python train.py --train_examples=50862 --fused_qkv=false --inner_norm=false --patch_size=[4, 4] --residual_init="zero_last" --optimizer="soap" --max_precond_dim=1024 --weight_decay=0.3
Rows from block 3 of a small image classifier, named by matrix and row number. Rows with one number belong to one neuron. Each number is 128 + 32 x the weight over its row's rms, rounded and kept within 0 to 255. All counts start at 0. Numbers have three digits each. After the name is the row's rms in percent of the matrix's.
After each neuron's rows are labels from the 100 images, of 14976, where the neuron reaches its highest value: "top examples" is what is common among them. Only what is clearly more common there than usual is listed. The data: single toy objects rendered from many sides on busy backdrops.
# fc1: MLP up (model.blocks.3.mlp.fc1.weight, 320x80), inputs 0-79
# fc2: MLP down (model.blocks.3.mlp.fc2.weight, 80x320, transposed), outputs 0-79

fc1.115 100:089192119091142173120106123145110255116158119150139201148134141124101087124124144123128137109112124113104128145117135125106138123149133056170174080116150121100132108073126064092185116119167147134123109135141094161102123143144193186168165109
fc2.115 092:132163110202130197121164120106165077081077167128153107123160100157106076093134119142173174198168130127142139081175142097122152172131185133108074151131115112146157101099117118125141108171118179142062091126096196147102158129140121134123131157
top examples: green

fc1.310 114:139136125066100084121086089131146106141126144137171065158115126156139137110147128095130125150101118187192084152151107189134122095151123151147144051190130105133146090096171091158094121107148057140201155118166154129181082133168158124155153140
fc2.310 138:121133133167146108125170161112000193087177139076103142124115157111091145156130135142136114169156141114071180128059165136143068098169136136152089136129126167149138150165189122131118125172111153132116139118123083147150158134138100181103113155
top examples: teal; blue

fc1.3 089:090144097118111134168085143119088172143109076172096061166130168111164153130165117064116118184135125163134112103091120173105141084182086143126164135112125119088101068110122087145081137109082106117172116114101160192058140144159112153088122159
fc2.3 102:147096140091101105144124158141141116178106134042114169120086096115125171135140125174130156147098082125072183123199104145156192147173158125105083087115131071158138138106137127148114087156110107098174184156086070101097137144097171143113088134
top examples: teal; from above

fc1.133 108:142135157177164118178097114165128075130154118088109141146095175105142153090128105082171072168169120102121173150037189118095193140156143136160158202131132124096115105093137120140197109115088123143116097149107112134136121189146170107149142122
fc2.133 107:157155094055135137081122119115174158150130106114122092084138125136130099209168187122120200174127148127129105138100127082122057124137092068089112137132152148120155146149120166147103169151119117064152053173141114125142148083142134136074151164
top examples: green

fc1.224 109:208117097132129059090125122125113120129104101172132089163112156157150118077149101046084120174061086161099153144124167148082139128137127072139175133095122167121127034124122132106097107123123127152100104108135159152095126111201133103142161126
fc2.224 141:127134052114164141121085147101178132163075086152115074129133124166137108080106145101142105104122130135182066084107105194073136084105119158122183126196117135127105105140137126111106158084126125171182126113124142165156160141208154096155104098
top examples: teal

fc1.85 131:154107106128122107149099116108107150146131188150145139185149106157113188108067143077176187085118133122136130150054075089105144156161127088095130188165118125125174160129176135064134137148125155139126099223108091135136162117171147104162119133
fc2.85 111:081131192170122137077114083147119148162140079103057109143128123053132127124134069156081114150174168139152122144169120148156089146103106119142154111156107109162069107166128168172166133089174165163103086080121136112084115191102088125135135148
top examples: green

fc1.147 083:112113124129153070087095113111062143181159123221190088147123156189124129105125145107078090178143118167145105170115096163128132144135113088136206138129160141118145086100099160201159134147150111152120077157101130150096148107153135153116143089
fc2.147 087:179154172074137135213103122137163115128082109093145140170079134111141108198100105123127112156062089132152152126176093179104178091131142079172158146222157114140121133126143136086102138092129132158131126121154130150132152116149143077173130170
top examples: green; flower

fc1.178 078:124200125108100105110105154183120088133092148091105172132108088184132096143149150119152102132129060185180084091107127123149112155137101103067161135110175140126168132140100130125115113077140125174092149098146173128138172097171106223169113155
fc2.178 094:107121132115125131164115158127160137136096109155108099121127124133188127113077113150134093133119087157083111165133184118093136112114134158221095079130141097149195170098095147089176121164129158123105114161127027167112116156082127041123107114
top examples: teal

fc1.13 087:111119126111117139059118128188096154125139154122093111086164154098126086068132179142076147150149171104151065146103117160113139169108136194109148127102166141085129089127180210094156195075145153109147105117135147142193139131143115165114135091
fc2.13 090:128112105092133144193109076106183117197102108164122160149111087151143126175154052098118169095132119121081116168144135137167123092132163080131090135150128100163121155122076124172126068149114077090177094167144084125112154140185138102156075123
top examples: orange

fc1.195 092:090156201116063128120130162150123119105195123082114142112113079102159122149082171118088163108161134156195107126140136137090172134132194161118121088127098130125165124133123157146183132128120093112066122191138119159124160048087114070151142119
fc2.195 107:060134135092131105118123071112112163082163094084057141147100119182125114136127122071099150120118117153218069144114121144066177145149148155124090164084142147125130113142092161162120107139117097130090146125138128146087223087109152093134114136
top examples: red

fc1.89 112:098160145164130147079163098081102112093121132115118053149145089123103099165116139112115145151094102221149147148138156139098168169096140143147158187185163151077138137131186107102148210141102154124174108156129134187087123118087129145111088145
fc2.89 101:148086109119103127131165104152113164157124176103125104109139135199111140158147129140106153072197112083061164153147124141142112091093135149192087141069128120155172170127124136147081086110105088119119209122098091147153076166145161151116133064
top examples: red

fc1.87 073:114143088177132135101154133069126131104127136127125131165146078099169109135101130099137159095099149126111099152127108162130157124145141004188155132095116124125119110152132151189144139110117157155081134188153080125140159173160145175220177137
fc2.87 084:105122082155144138137057159157116071130139132123101139136166163117099137137124104143089142154134088124169118095117146161144181192199136211102135130161202118115149079105134137154047151147088122166157102136081170117125110087137112105077129160
top examples: green

fc1.139 084:116137069135219124164096075094104116115122078082133170198139129185157131111126177132128067171160103144138117161150145204162126139129142111142115112085147118132124146126089151137182126051077123168147155131123108094125168115140142139107169169
fc2.139 096:135092164129058129172124179110170072125175143171147074158151145153145129156149094132126158090101157109156183122050145117120070107118115113105100150117143119149146118128120139117110161184048204055106125150120107140122099145112182128160152119
top examples: green

fc1.188 075:122098084117128153143157115098089129165104154131179168120219183090150124132015140148135122148116101146136080113088122150130183160101140163142154121109180104121112184117096139101134149085141079122140100116151109164130147128099098195187113138
fc2.188 083:221164166125126097090156151109156172100099142144118125055086063128159149105134110123135172150147156138144186172132187124154141082123118086052077136108149141191117085111122121116127179105135173123166172094176110110133105123130114137117140117
top examples: green